config.toml
norm_position = "pre"
qk_norm = false
loss = "cross_entropy"
final_lr_fraction = 0
Rows from block 9, named by matrix and row number. Rows with one number belong to one neuron. Each number is 500 + 50 x the weight over its row's rms, rounded and kept within 0 to 999. All counts start at 0. Numbers have three digits each. After the name is the row's rms in percent of the matrix's.
# fc1: MLP up (model.blocks.9.mlp.fc1.weight, 480x160), inputs 40-79
# fc2: MLP down (model.blocks.9.mlp.fc2.weight, 160x480, transposed), outputs 40-79
fc1.130 097:493445515524533436530476493513527506465547537460517514440582520600522367562540526443577419446468412420478436556465389564
fc1.131 121:546482542454490475431495535481490533480384525509409394458519472470565423558478539499471468440486437506494518496335495508
fc1.132 095:501481540462502535488499564480409469451446485546441541544461597411551538502592480485460531507511509454439582547545509463
fc1.133 105:459465527490509540540474552401464564495434430490409522477449521517522509474523577501482483480450457644477487521488524512
fc1.134 091:552507569557511506505492527565472409469513539556504494586513453503556427441506513519523504573454630366477506522648470512
fc1.135 101:523459490543518462511524488472406501565484507555478507497489558486584515556496587498496421494480633435490460402533432515
fc1.136 097:554528496623487537556554514498479544497410528539497452506570452489537544474463490455534494438540412550593481355428536407
fc1.137 109:507532452593453516506490554449528465567619438493446517525455529551478558514573561570394507517439476403484565570548460532
fc1.138 100:449471491515400518481513519582485520498644426558598474464529526502540510574541547501497512529521460523540497472507533452
fc1.139 086:490452498459472542482518421470445455399525461463469503432544521548560444426484413540534468486589455526486529455535510480
fc1.140 094:509500530539438488475468507567512424555460536577435429480419516555490501506456547532489557560502502542564494535450608429
fc1.141 097:510428508431526557467491474477503387509396500564448574490553512473473399439417495500583461491539554496525443544471503488
fc1.142 105:532562534589469453501574449509560477510535502533442536538475483487482455505494481519526528517476512489582403521506475557
fc1.143 127:538594561501438470477518556523452416624408466596500541449447461448518437646490554473470489557416487472638464521493447507
fc1.144 120:483492527433484415497512497583531487539484631438553493441619446510506444552431579458544450515615546479505472444561581498
fc1.145 112:448504499538527556393435641536478481457421524521547474452482517435548468598442443506468465441556463499528528560594432428
fc1.146 115:418469526529488508540522522373553513395475499395448520587553475470426507450486454514514480434620454527606526470502488424
fc1.147 115:404600489456509430561497488487487527460448541456485479522517532534575442534466588461537451561488550532498507519534539490
fc1.148 084:464405563522427392489511536578469453452493592549526497399443489505467493512501512478560399580469569472506465478418490518
fc1.149 119:524509472516503548424494507521552533495559496453531579469506554510435503519532608554463503429523519447504451559520500450
fc1.150 100:610475551488477468560591498459517531453486406492488417551480454476485535529499613485469512484500526429451464439489476510
fc1.151 101:440474456499526462390560539512477573507405580491460483466491535584494500458512576437517506484547488481567424481633482459
fc1.152 090:401511497534514433516500490503524472496537569525362501396542516522534517523473488438512427462475458478543415596435528522
fc1.153 104:488541462544578481553519573499495486428581640452442510547514499539463485540579442582458531414505512509523453539469590558
fc1.154 103:532422530532384495456501493553597495430471418532578498540561451536472531529473435498484534524386513444511574526522422642
fc1.155 106:500403545477461517448468494434542540519471587538486451457503487499543515550531565472526420575385539466483569506492477595
fc1.156 116:559511503478511580598581598485472506481435555602583517508529430477518443521418559465430460482468490547473510457515471513
fc1.157 105:536456431511553451496467567485487550513434500514525509376574491457579476528480542519531552530434445551524519585542514472
fc1.158 113:563466527547544477558444541468454560510455489526451519435456416501487480481554539480488445534611410495516537513546576507
fc1.159 079:540488525466499474405550477574476522474436502501515606441515490490491493567512500568559405539539508470555374431470523486
fc1.160 111:453466477591508480502508513473492587568504470615496459427579482500463481483540591444518520439483492409608450469532438524
fc1.161 089:498556551503517512471565565466608593471534553432503504457546508505539485562484422487491596556382585475484569522471527507
fc1.162 111:553489465491490515516468457509521502505505561610454520476547541531620525521453574542434516486446440494551540507516584462
fc1.163 094:481452347493498513460476526478362563522505567418508399478463406557456428408571552587462437547606475448522584417477471526
fc1.164 083:451595484566538557498553497504449538544550564494516469501530507502567464463496504490485493582566402438538484461480539568
fc1.165 108:562592509520520465380547502529533472508458488537439523587578438482365464531434483563446482443521540436499525416510501533
fc1.166 097:512388519520413477483498506463530493544539542585462456514458491572488361477522574444514563539519524435407617473558521480
fc1.167 089:472557502614506469466530493546536462564519512535537502445504559621470427546523545425586468489444562568471561489473437499
fc1.168 109:407496406566571495519497571527508437511566449553570524490421553560603484469504457561492483473438409565502475524444581468
fc1.169 098:580511569502462506555522474472501426439456515436490526441501626511504562413396542615522468442495504542577571493463461519
fc1.170 096:435444442440490483438501497572481519505581500445487423471557522539536467516406496456563586384546459452496527502476458364
fc1.171 104:619464494474545541493499570555482536515487542478461480561521580551426491523517530480479477448562464540529451437638447470
fc1.172 094:522516583508531600484472458426435469442455544509477424453509588508528430427507517459509465459451583463463583538520550488
fc1.173 109:516469484499452546456568509491456494452520493514520494452399576470522577567528493464445506495460472409620508501544496514
fc1.174 112:490510518450584516377509514536511600457576486500489578510590415451541529569507542379520457537484484434516522496628569423
fc1.175 081:567490441539464472594416539481535497385517580531472567589474483560577482554411548599462515576489453506571484532519482468
fc1.176 109:414536443480468481513403561503467481580486506484481429556519433492550511575411459425513485525462473414513461477498455479
fc1.177 100:506464475497456441448579539529453524453412451512524463448542541573470431488520472444430368592465547530424504549515546432
fc1.178 094:529559504491496511497451476425410505528507439468470423405429465465521430482520513536556509425586529487455475422548480482
fc1.179 092:408601573452414483488509558518417512471557558491516522537479444495467501478493501388532455488375547464565565516429548477
fc1.180 084:404567563585525534362536475548522506495566496566422503551501561569571386495472551494452497541528516487494487506351443513
fc1.181 120:535508449593557518485470427544435534448538466534582567379487512580489512504481532466569473495525521504505458535426581397
fc1.182 099:467512439546586442612465413504480484405520421492448450483446546528598523606498557492553452439492483467522487480444468553
fc1.183 104:457395361487498478525446471528442469457522390492577441528399548483572525525526494467465500520495513530583461501544524579
fc1.184 103:505491476527491498472543510516513486498502556408424495467532449405551468452424479447356436430488487479518529567496482543
fc1.185 072:498509523507463473504460522459396477334472478535386537447473503518491394430545564537453533547505503505476595469551576517
fc1.186 076:394401535588501492450374478517551595428490419496576447476445445466544429539484539408506439486438460492522493519569417581
fc1.187 107:463470501474456411527403540543570526486490508616522512559520516568514467461471551626427534463565447519511439527469491435
fc1.188 105:544428483399533392513522527466474439528560523518536519563546525596516504528470502473543505467581426467595520555583499515
fc1.189 099:445452517538563520463559407571571492517456507464497478495604500506523520506504557509510459464465494511436519500467424514
fc1.190 097:572495538529528481490478575511511559465391523591465480512490486449534488419454426531520555479531462479466562477488524541
fc1.191 118:481443496386537474511596450452453526436442507547422552525411511442573453495483504483579526520490521534435600461597573535
fc1.192 103:530502428450454465464455467453494519480586543575468492470506475543582517490480469464408431468453486492547462448566568456
fc1.193 101:533461504361497573551438519462461505473551506541476568424491524494493387414533500401460380514511441519537460513559449524
fc1.194 112:457545565465514532515519448468468473564481618418406526535646471533537403574549595447508492429519514472506482459468546490
fc1.195 088:522393507591504578527495538480544561484492508476507430532527517541484465479479493588402482646546524422524557510583477493
fc1.196 101:596594456498469571531582519572476478533480514471444432583487521457513528500487510535513485411465476504512506469430481520
fc1.197 097:515548476482472572494526486540513440469447478542560447414496459518563497497547534529500382509374491526497546528452477510
fc1.198 101:422434455479509539480471460586468527530549456566465557474372475500515566518539518582534399465571424421458453472548488509
fc1.199 108:509506385544522484505463493477508533453489365495475539461459447484489523491467558506562516456561529492556507437506467548
fc1.200 094:478506482489429504480510558433480541508507465555469556590503433519432490506458458417426483564594511409554614499433518394
fc1.201 092:490563460513502589471496477533442525459487592505564550557531459480458413458545526434520514482499556385574612525421534578
fc1.202 105:488427491580499528444501425452450499457501498555471464353528540463458364513425582543551457422557536594470495489562461470
fc1.203 072:469543430544397472494544438555485531506447396523481489503449538529477444443497588519456480561586493595490477516473432508
fc1.204 089:499544441596395487529521532526500457634426523436396478508531518394509487430507498542421549517524523441575432604480417435
fc1.205 102:418439488533434545506403501526476486520552565505560486606489486530538535468511551437452512559457515419532487423462497501
fc1.206 126:534438523525526545455538619459478411527553439528611552475488480577381553562523586431432546429491505527481572524558494461
fc1.207 114:470524576503479496455550494412529520501515522387491472403463494423506411388576523509590494427508485522667389525458460421
fc1.208 104:545437407621570588499544478470479433490423580458509482546542517525411384431490498455532504490472618504572565495423424573
fc1.209 094:568423471458445463554580545580418482437422545496537579445504418563490490509490456544492474478475467495561474390520511614
fc1.210 082:502516457623446505515533546482494586424589515525525574550497551461489554401582529587528494525423448524494444569494420532
fc1.211 118:561540595475405564491610524474466553603496528483494474421548466471548617473487427504419485531574410504469451527466408502
fc1.212 105:537500489471509435453522491494486323504577500439491498458567442467503386545548603559507466534501449410512464487533497496
fc1.213 109:509397491566520486578434470503422507493517541562504503491608531577540496483469414525492425512512540505499562500427555550
fc1.214 105:445488566594464486479521556541557486528472489522522427523505528497486528486365458452526600533528553587586510492504432481
fc1.215 099:488504452496473535479593533566567509493509511463341543484460490520430515580383529448498529488632471558510485560567542560
fc1.216 100:441474503474504560434572445527450472534588545607645557483548479407515492531497507362499444471471603509490465497469559535
fc1.217 105:518473609439436492462598510510535408398462457427552498604454533436402505522519602527447416548523471404571473469515522524
fc1.218 092:471431522476547571458486481500573606504505493408511466457465446498559571425578482484516455445484461497593415570508490484
fc1.219 097:508583409561496530467492508475542470492559593560459460593488408530454526505518499485464558413519473505464451502511567485
fc1.220 115:553513460397454545484515464434557505463484455505413583568426522541456494520468534456485488465524470487484522519643520568
fc1.221 087:562510535596603469484578556459487526502628521459561546519512432624533521511459526505465408525469493494534527553575440592
fc1.222 081:511550525459465432544503533508515451499523505485404471488473484574512412526528541440540417480551446487479496596455479556
fc1.223 089:502477517420526511487520608441395543474474521516472590493571484518531416367450554533477506525453512460490520454465459553
fc1.224 087:459532444537439540517536493534533452404448495531525528507486493531543454427613524415504505512540568494574517492492446381
fc1.225 104:538565457501596510473455494446407489564479518561502399502554509477533485580505536551518493482514490462445558556559576551
fc1.226 092:531532569435499590494470492531549537525499467400488554572516411444537387443528414514629418515481454465563541449563541487
fc1.227 114:543511535507447452429505514533536517529511465494464440537397560462481464430594494502357465503516531523485618469545499423
fc1.228 091:457430528573398519441525476519465484495403477453472438559473462450500481516491465508506572482527532492468543500475514575
fc1.229 096:557578512456538516526583536562552447510519436477462535500427451545501467455541543507408599506478402566530461541579500522
fc1.230 101:567449518419421462523505593550551574457497465492599404509615509411548447524466450480462517499574525447556577561445465539
fc1.231 091:485420502463471484477449494563552543411490557522509502449639602592484455496493597530433494445553496533520509533496523554
fc1.232 108:458472455445417472544467531381503468481488463541557594401506448458532499563445496508526599457524481578498544483603499513
fc1.233 101:497536488485423458476573512481442536558533488513449435383533561453490584497468445408445629576485556559582536483413504469
fc1.234 097:542477538602503463444585399474443449446508504511527458529476533582441547520506502536443566470528452494622510594454570484
fc1.235 095:529474424482450477534568463528557508481540514586421512508454550514497449507544505552491538480520517578431518461483541450
fc1.236 071:479476520478577610544549471544411443468531548486437511503508481460425445492455482450526464456488389545537479463440416559
fc1.237 097:476486567439527575433537496529491540481527652386497606529564482573456482395476509523438544534481503554481426552568468524
fc1.238 084:505546561421579461507545482481500524516515481389476447477514478457483479526566476499574461462494480574514480480511526512
fc1.239 118:588556550488413485446511482442558465475527507476576549498490562656612474519545536481471501448479571446521544540364533507
fc1.240 092:439574538431451450450433464516564550407447470508428548390497488491441448478600561514412549493555495481537465488510585528
fc1.241 110:494455427510446571448511566448482437496439413502488530534552556472551540528504569449411487474456547581527469420494391540
fc1.242 112:549513469553413498520543506462636549459500523466465525547455502522564461606471552545548504499598509438502530577479475542
fc1.243 086:513430414497420443567583546448486516470465531530518443424570505493602470587512535515471434465525588447451436524523552456
fc1.244 093:450433481438476551454399562528491397519595474521568438535526523485494443424566421497529562427549549395497531499529506499
fc1.245 103:586519510524391538539469617513381482490535585495482524541414542557586532533504474439493482515612465534596521537504474530
fc1.246 102:558424474543540482554468492405440519585409463516478528498419539406445509546486443456451515459463479539517532526627491509
fc1.247 098:485456492402509500536508501501434426529445557550564580420543466537435381430536568494559490553525601491507567501449522479
fc1.248 106:477480551560482442519525562575513510471480381480467477494497369520503484550467514417492420477408435514556511522517530449
fc1.249 114:433570457498566508558453515502503524502475458513467511516467451398506452360509520496435429423556544414506499511506507504
fc1.250 095:453497487488443507436572437414523520479496491583446384547544420516544563500471505524515508523506458567523488592483457503
fc1.251 120:576506433539402537544479446652499461450538521463460510504474486432511474520581483537516488495622528376508491497443609511
fc1.252 098:424535500536441488534470605533588507487503436467414414525467521510556491463535434471556496454497533487467383504366544456
fc1.253 106:461514541521445488437422509511450449509487529504459507468585489532524529603544447465538376550508481513614443455561475468
fc1.254 074:587453556559544517536434555474492469407432540442418483434557534551454489517563473511487430426423453545516502546460501465
fc1.255 099:472523535433553557575485519520526490488433441418550443526523482441519365499546573416397591505524505494524524493565499484
fc1.256 119:526530518472498496496515448445544393462438481554569581476466492478546494491488539554436494452403480509522584540527473441
fc1.257 094:536540511583407509457462438524492507509467498453441523556555506496583580434343487574436467452516547485531452545465449476
fc1.258 082:385486502537535444524465468501493530455552378500566510449485421483552480540493516430536472486484528511548493541481532557
fc1.259 095:471576450593482547531455543531512469506534461417439471532516548445445538591460475516482564496467488566620412451404528440
fc1.260 094:456578527469481455527594557458415517509506535466408517527604632441501463436437471482545396511523383513553405568471438510
fc1.261 101:458593378481464483438486487531496491512544433451502478544591482522525478587399555608470515541469449524522480464545468384
fc1.262 085:498529385529503471458465585511507452490484491526544461498567470501522491484578598465485418495498556495453479453578547573
fc1.263 109:520553542457475438530471481513465500477450457502542578519466555534507424428563480541385487551624464495471477491479533507
fc1.264 098:432511444569435557434516521501480492495417434484449497450555540555487477411532553437465530499439445446525481552487600468
fc1.265 095:479483493510570478521443439488573459489552460464538551463435475569559432399475511523478528562450601548607537515568508497
fc1.266 107:490491396509389498509458549522527473482393455436536539462549531520509488419481479504437500464316585510484511492501587475
fc1.267 102:444575488490438513470535554476447564532561605498526508479473505479482433419568477539482591482470469571530433446484575488
fc1.268 093:547496458566476479542456572391553581560448488566540500528476440432530540534569550523554500533545489601510499487552445586
fc1.269 101:493594601554506487535512449506509455556469378417543534500427516608496412475493478516520526454539537481500563439546533480
fc1.270 095:495536568567469552642484592476477492514541501523482490529441547553516521435580435470566354527440546504573462361484413510
fc1.271 105:510521582453536439393533481520493461565395544470503388490493517452542488474496527477557447456600465539490545454499488490
fc1.272 122:614462564556470483541365423504439543512464458573533467593445517546412518568511475554475511496536490591567535446456513495
fc1.273 100:528548528564407544432468503455412434538513518480513614547527428604516527567498451525474561582497401376504534543512517458
fc2.130 092:475492547465560504593485567525484489527506512439475552533530516426523464435527482450564507533426465556410417478415463472
fc2.131 115:453545534544481521570461506435531526427572508575547526509400485503504543544591415509515498450394444528444487532477433471
fc2.132 098:537455540416610450574428478522655513518473442449533418487508440482600554486568536487481498431475601493483571519507463463
fc2.133 099:455426530506553496464559542544422490519510486437533502446396527544523483444540525563542506519554519510457395534429516440
fc2.134 101:547537522553451472515526526442581516517483570568473474536504474555486452500556504464506520496451561548514472493513543515
fc2.135 116:494513568498485467508496405479500405528537425519572427424358501545521480543528572558400408555443653522482580515395516414
fc2.136 114:463581499420472579464431437477548482525480447518490577481499461522490511557605591512584413504516565434588547517532418552
fc2.137 102:473458419540545494568572563496507486394544501493415471499609418476445462482516573402577566514529613496529511437516529414
fc2.138 095:555492389560418472540528428490549463482469537528572526520505533421461470438471640573588459563493356562577501477448518425
fc2.139 090:474574581479468412404488579498549553564476530482485505487470534519444490508593484477447509508608450469481577514479421509
fc2.140 091:528528536438522546512478577559487494456456549472422532578541442536502492446593542497605425481383573529497493518540523518
fc2.141 094:530537482476478509439517519542507442493595431494531494560575504494547511465551463584515542516548486433469454439527422511
fc2.142 094:528488453429468417515444624380474509515452580434499536524550514527475548573502529587431588484459565495477582519505466513
fc2.143 130:593519522501474505481479476351466476561589505483446489654555534464538504522455494547524576513569507468470501517565519506
fc2.144 111:586550447514514439566510435504499404450545704541452466461560440507456469587472476557456406450510452615458515526467583475
fc2.145 109:534563562493491437575543487473412565574531572502490549513469558517506470477470476549541528458431500439398531427530536497
fc2.146 135:393485505464501458502459561475474630535493528461450511477433445494525549476462487551521523527436454609545471555512528602
fc2.147 091:424528510539557497490411457500429482520594521586512467511486511457469536516424512444539480594478473467442547515556483553
fc2.148 093:546536519508559518473502432543563486508522453537443454455565447555528489582510530463461497590587405529534515590520479553
fc2.149 119:633510638490531498501463568543490489622499517500440442458546471472462566568494539475583552509497543554578444523575389485
fc2.150 097:502540493485559534440481562565517493485438469445522501509504567482458558536499483492451443479582451515410629567524538514
fc2.151 115:461474501519480507643449489495555496538588545496450466502570490497503537489511423542481489413446468551522530465460521459
fc2.152 098:562507602528445409476547461504511454464524510539531495483508584575583545501508552562568482505543573538456499489471351543
fc2.153 102:514485484571544617490466441674425522530552526481480449482450588469543551606539473585540493568503535458535590397468429522
fc2.154 103:541495635536397554509516439490432552503426444420409472499408523551497457530469487456545426581493411463579501511526531458
fc2.155 116:487554436452555562494478544509488440571519501483526532556414489518515494556498538590470427525563371564598494558550482451
fc2.156 103:415631550463469593506514548555467555482561477489489609545527477519442471484520537519587473531520505476500514517481527477
fc2.157 099:511466511473515397517537488504454446564585491416412518487457563467494484442471597400463489487486581481416534534541538517
fc2.158 116:496536442529588429433432531502531579530464510559448471530447500464469558458545496482544516517424516501530473607480531480
fc2.159 084:447485520468543553468498472520441515521524556546488518409522499553489526493465495513501549485429403529477510513518438548
fc2.160 118:418515491509368533426567467548401548327456463494575539413504503579465537481482487584527530509570505410508508569496441350
fc2.161 085:510510453562484565531487454429488453510460438460421460601580529458528557564483555538469587490504473470470440466442477397
fc2.162 111:453528456494575521408582480521575522539495467506489388602408532452480436528408477429522570438477561418505496497505494541
fc2.163 086:451548554527509513534465584552538489566475537490446444481443487575454448517466463574583563421357526505564517464519498519
fc2.164 076:514521493489436495535509558515468462498520493476527512551457492529389557414439512467469555472455527555490496521508516479
fc2.165 117:465497483509433445469542422502477511465509546437507534450495528495538547435460447475648496478541427401503472493491541495
fc2.166 101:559521463560517562467495476534497504424401432582505489440534545588521472512552423482490502522554463546450485451530428498
fc2.167 093:518482504526447483524499432376498485494514510571474449558532493492427456571527406475517538491487397499474434495465508499
fc2.168 113:460562564549403427500465513524484539387503522417510580518441353510375474566517606502452495490510458522570513414504474512
fc2.169 093:507511490471451545520578409492486507465523474482490561507514461466539488435526597499503512553518445515419526524563460579
fc2.170 113:368502563535421480615524333561528533524536545550567522593539559562428582588502524465530537416484442508470538450511508449
fc2.171 098:499539588578503560499556390552468543387504537563643516442556439548537549417543514477529473522505506515492549482472472515
fc2.172 086:428438448551476438488472498462513447433501449494460579402441476491567518504499473492546598599551410493521486557454518441
fc2.173 115:494482542537412480537513440498401450500512519518502412545513450552518565380547516568413495457489438506532529470449498419
fc2.174 126:427576444472437456440463503500553461489480544565589432542499545517541481538548538581508540495497514535555464421402524505
fc2.175 088:487421464450525508496402453569499507452546468533440444511508529490487494475448467451439513474506420510418522462518462464
fc2.176 093:538530453493506538422525494443533483633557507477472431417543433519548414521533455486522518515559645467553457496567531484
fc2.177 098:523560422445462554521526522526452445444456507547595476592480481543527588537463468552508498528442473483520368524456511440
fc2.178 096:585607542473498536556499498483516532528483541520468501538569519380414487452469525467534605518526589499500541491504573463
fc2.179 089:425562414411472576545449489455530556554458585387501533538432524548379497498508510437508544536463502529498631460441593437
fc2.180 099:456476470621552583426596573533450386517500477444490472522554504511454475505505338481529506546509503492528563546451541482
fc2.181 115:463336458462400435517542409471560433598515519440457399442440556489603551506621498490505452468414508560466537525510468429
fc2.182 099:488440444576499540487483510411570476525568470428461439422586452448514547473467563554525523612544474553584476595605542534
fc2.183 107:514460548594541459434561444528392473569478549473531495441502489499521513514514505536493466380502424504421452566590464509
fc2.184 087:552527564500502521540511463394520470536497467527520535420553513453431660469523496561519502559502530542384486498543520378
fc2.185 084:497465545425507469574470545465560530558526496483499500444514442527397593569419444496537470523469513540469579507514522471
fc2.186 081:521431547493529572466435531519447492411514465471528441445466611472556501469495537506509422448515427494462554509537505494
fc2.187 099:496506563511419412545519489548504517624502533503636472388571531541448542512474545482459451422520514539624463490565495536
fc2.188 113:401517425524432544512560476524481438430477482412434544460458560552505470494430450520542488518554466557478520463427528483
fc2.189 089:594431599438486505365467556553506520496523513519483561409417525512497468482486563522513552504555586499491496503569567489
fc2.190 109:473453651522563414450533483450458612478511504421529608533511583517533483468522508516499502409427487457547588510594491547
fc2.191 102:529411624475457583495548566635427474491502468497553481556494472522580464472523551466539471527460449603434425531558451543
fc2.192 108:506508468499563565429585475610471551448478542461442507473577565454439647462551590411471464466503441453503459562408538494
fc2.193 101:445518568624452431538538443576453479460424524412497464516434483489518542535560535481464536494415502485500590416430550476
fc2.194 118:474520482517476428504409472523597505484477437398495558473419492454526543525450455574422429578577459499510485597521469664
fc2.195 093:496528515470498539528519480501527505514531522487481423457378580406454542504483522555432482544508567512521426521507483412
fc2.196 098:523440514568549427479558467471507548544515391526536458459515544548497584537488494496497447509505543513390499480504600473
fc2.197 093:494487498416512536462444502476521453415458470423474525564568551406563574495492533534473433486556455545495487490488562548
fc2.198 103:487513588499469447576479534454471570467551611566539491448511463413518463421512559518610441438508477544437516497485497483
fc2.199 100:505493476469518487584517531444454527466558449470519437387494543489485463416561421513575461441547492418506403476532483475
fc2.200 100:488523516502478478430451572547461471559467532554502455490517530519437584475571542498538578548473524553511489539432528418
fc2.201 097:527448520455530480502494480561524475509484449525502416469471534567486550480476436429418509515462541489558465477399488412
fc2.202 099:506465440487504525517469492474473517467558479543379551450538517475495418527455509454439540415490490439434621401525417447
fc2.203 080:390514544465444449472475445549493563423615527539541464526530505536480570462541465540472500494509533488474446549426444494
fc2.204 085:475562432397508529545506464630535479509477547567517514512384437561536537458591546507439487489504475499467521442527497428
fc2.205 098:428472548493453556457476470453512482487436498472442371518478499481432563496499526555558575543551576576548479384577495532
fc2.206 127:423556492529498579579482541457462513474534490487497557593512470563369437519488489463483468441504511448527474474479608468
fc2.207 100:474499461534501475470487528464556484423439575547494531562545453499525499619497469516494415455418459557535505615462487515
fc2.208 098:507460582453577505548464519460519538522505397482441543453541404535506444457447474441429440508561534542511483544403536494
fc2.209 110:467460414532500479409396549438552411560523530521490536541398444530528389502477490473536525515492502530438475578533331567
fc2.210 080:493555429477563591492537568503472514555544474432483508512451424503456553427400511612520484464407605537586514492534521520
fc2.211 109:541444508499494494461486435418562525498496533438530564588505446454489526476606420439482455529500501542424491534474436520
fc2.212 090:477510564502461460540533453402536607424440505448553484485468499446551478451459504419562537495438520524550521560442462493
fc2.213 104:494448457595533434574518545521501546553503509528508469518438463544458502511446445533472469506499448494468508446509441432
fc2.214 105:564510462477529531557544441483481559576553480470570492480518521552406472565501432549520417488411393507441445473522540557
fc2.215 087:559591499505501520584473540532409520518518472511555496537582481616486479513549432487489582499480497509607478545501454529
fc2.216 105:417516534468434409357453513473462427418471471571435455523513553578453506523524541509446534497522586538494483497541507499
fc2.217 110:555567432513407558484497545493432480513466552459421580605568498524550437464526494438394484432474480466530502543527526482
fc2.218 108:535403510514485445576462517390530511441384549532499479534475412513539448584459505604528466500468557572545498532437509573
fc2.219 094:488549536529487561439468541481407483622473371415491509578546548476528548527559450542597505515396488426519550493536461601
fc2.220 117:361558571472547420481452491469577396423501445390547415458525550552446412489523516467468461455410545409538537492567444463
fc2.221 094:593543589484526497479461505428506475439476468509368465404498562434485494497500390497466490459548525466487498472472492513
fc2.222 085:525481431537584525557551527531394507497598430555455558421610546566436520479459459495500482515510523490529529502555498478
fc2.223 087:485492423400497597433605479496489577566579577492556487491531479534466480484465517374476477467528548470601471465583551566
fc2.224 087:488579578491510545393526561500502443578457514456528441497477519514453545568491539469533514421490496456481581527568440480
fc2.225 093:495463613546481459552522605489447495488515473564514472506452491507424517537534516479598558544537575575486483514462618546
fc2.226 093:532525611475452459494481490469490548449497486493545398487470512495412545411492394560621434455362516434509528463453621422
fc2.227 122:531638479512431551540577472488425456471496475469485520489559433559600506481433592567505498529501480485475474418533497557
fc2.228 105:478442585448458497443500468490508589440553479466470451505457476538525488520473544573495474538454432566543478444481605517
fc2.229 093:474422549470558487584467413480506517412555552519516421451350485459464506498524544536501487497432576495372511515524538584
fc2.230 102:441407539510466558507552503506475487457588510471475543506524529493474510533456511438464518512517450503542461481485467502
fc2.231 091:515627515457512503441553447453470498548452531438607522477486459537514525567494612550546551475552510508477429500558516534
fc2.232 095:570506498512504497414542492416596552462522546467434538546591547497530520498447514521476602423438468469465414522507426547
fc2.233 102:442527487431410527472505519539517547527589533502541455536552491554533424492486502452444583515534548468580492503485528413
fc2.234 104:417554507509564521485529434509464432436488437508543467577484452527444487523426552465501479555583438515507490502541406483
fc2.235 091:442517463470495485476394477556495464502524518454586534583457435507467518531462521491488431484420489412509512516321476460
fc2.236 076:446460399526546508440456528502580448472541517509460466539528414402445547525479492457472488511485539493440459520588635441
fc2.237 107:477500493502569488565389513422502593471523490484505543461522463556512485464447538459472555527459474633587411556544455488
fc2.238 075:539465487542510532504471512605547547459500521506478520613489402493505561496597519501528471430430472540458461543570507578
fc2.239 115:462583485470491492575456436508623517525428514508549449514467493488565497447485524420486505487465525494481493589435468509
fc2.240 086:584574475449554524474489539500525581544574531489443566528495431513480570489471479639562527478513618544587568487548579560
fc2.241 096:468493501528566500511438567608493554492504539480486520395540494521484553574540419482489411477473503493580531501427428415
fc2.242 109:481555484548568492428430546493537577529515504482587329583527505432523561397420567488426522512466498502509514537474535548
fc2.243 102:457522527515496482486522480455584486580458395463419451411438500498507566472548451419492473510510526457445477427470526418
fc2.244 101:398507442570574353439584556519570539542546467548431454487582493504442504478499480543530487501547492544473635513502537463
fc2.245 101:468506403500580387559490539463435548498531436436478536542607620508442637503524507511539458485463577485454508558441554453
fc2.246 106:562518481537467444536479549464466438488567585466506413463471577505438504466570463467422512462443521475472432443462477499
fc2.247 096:489451573506507438451517479479482410483395412500524506506531552490609557342494478517553501425531509563533503526465462465
fc2.248 110:504383465536536577481464473509551439517501500566609480503447522510491623502395507510498558506524493418512504458459486414
fc2.249 097:455511450551571535499522507485428473525514404481533469449459512512499531487432590503506488546411513510532447537463522429
fc2.250 102:510531500427402488483489509464563563452510464548503609539406543483468532515542523499540562420434544465408505528593468518
fc2.251 111:520451553462504489507462504514578511499431481493529484590540528551460492492412498413551493502430486509483487424459636489
fc2.252 106:580523526541529498487557462456519522469489433533446593494514525545484484501431540449474509566489522480647592441515515480
fc2.253 106:437552468460490472507598489530493338408553478494535504498544400446559506481486457465538479501570527523496504524538488580
fc2.254 076:455551422554536501513471509467415491476587508516562501563576427574633542458518424487454537643393532466532550551495569434
fc2.255 093:522493604628498407409507503409508620447533488532527415478487526510561562542533434518583460510504542531453501560511475517
fc2.256 111:449496510481437489525472557506511568561485333510619534491483594500528537554500504498457458480519573571466476414557429551
fc2.257 090:500398519603548546644487580518426516500500487493453512406488519523569478602489531502498550504534494527464518440476476519
fc2.258 084:489475528450557505569513441491436475529581504484482499511545497451457383493448541471513542499510510492524583425467562458
fc2.259 094:427491473607456511445531461530460587449525527584450569503520606541539464606583557453511517424503516533497531512559497517
fc2.260 098:460470462511543454468552536521555565487564562549513454517521532437490553491524495499629560549546387515510551424562536566
fc2.261 102:454424552532536513376461588515555478459548497506511470468510476390507520537540480527517562535538563542464533474413518529
fc2.262 081:500468540601561544402496445511468517548480482534398482554482457410596513593484498475544520534444495463587568523495545475
fc2.263 096:444471529446573550480531529613499599461536423540498598476537383479491609515501481594501455488497571410499492502507548565
fc2.264 090:556547477416438554479513538469413556538518491440505554576460451560528518433546505452524508466530368488597509441517531431
fc2.265 095:479528432386493559501519428475490513525512525560539505445515456464511596596581506486549563453505466527580511489540610569
fc2.266 122:484479459517551492496536488476500536556462551576470445591568482426406444536432527552419523520583503552571474524562508463
fc2.267 103:461522519569538431491454518517568568519507542501520602477528534403543490421421532457482539388525567510486516431514452533
fc2.268 086:529537491526515538500468453512449485520602480500445566506471541455480520566480432574500459602529534512529370462495444550
fc2.269 102:510513520535530550390498443458620520425497508433486497422385525412498487471503538556486588581501491480433434518466494441
fc2.270 106:458556537621548540484527510516467464380488467496637577455530514426547495459508537496430528525540474536425462421538511489
fc2.271 094:591514529538522447510517508456480549297554548541524541455415524583503442549612561515469531446524451469532510473555536473
fc2.272 111:504407514454519469437441542480422505501448477560501522462521574560440550549504481467540507572405551483469483483436411532
fc2.273 100:480455503469534520598481422420469422547483390402438404480488557544447527545528511430520513405461501469466530563576472553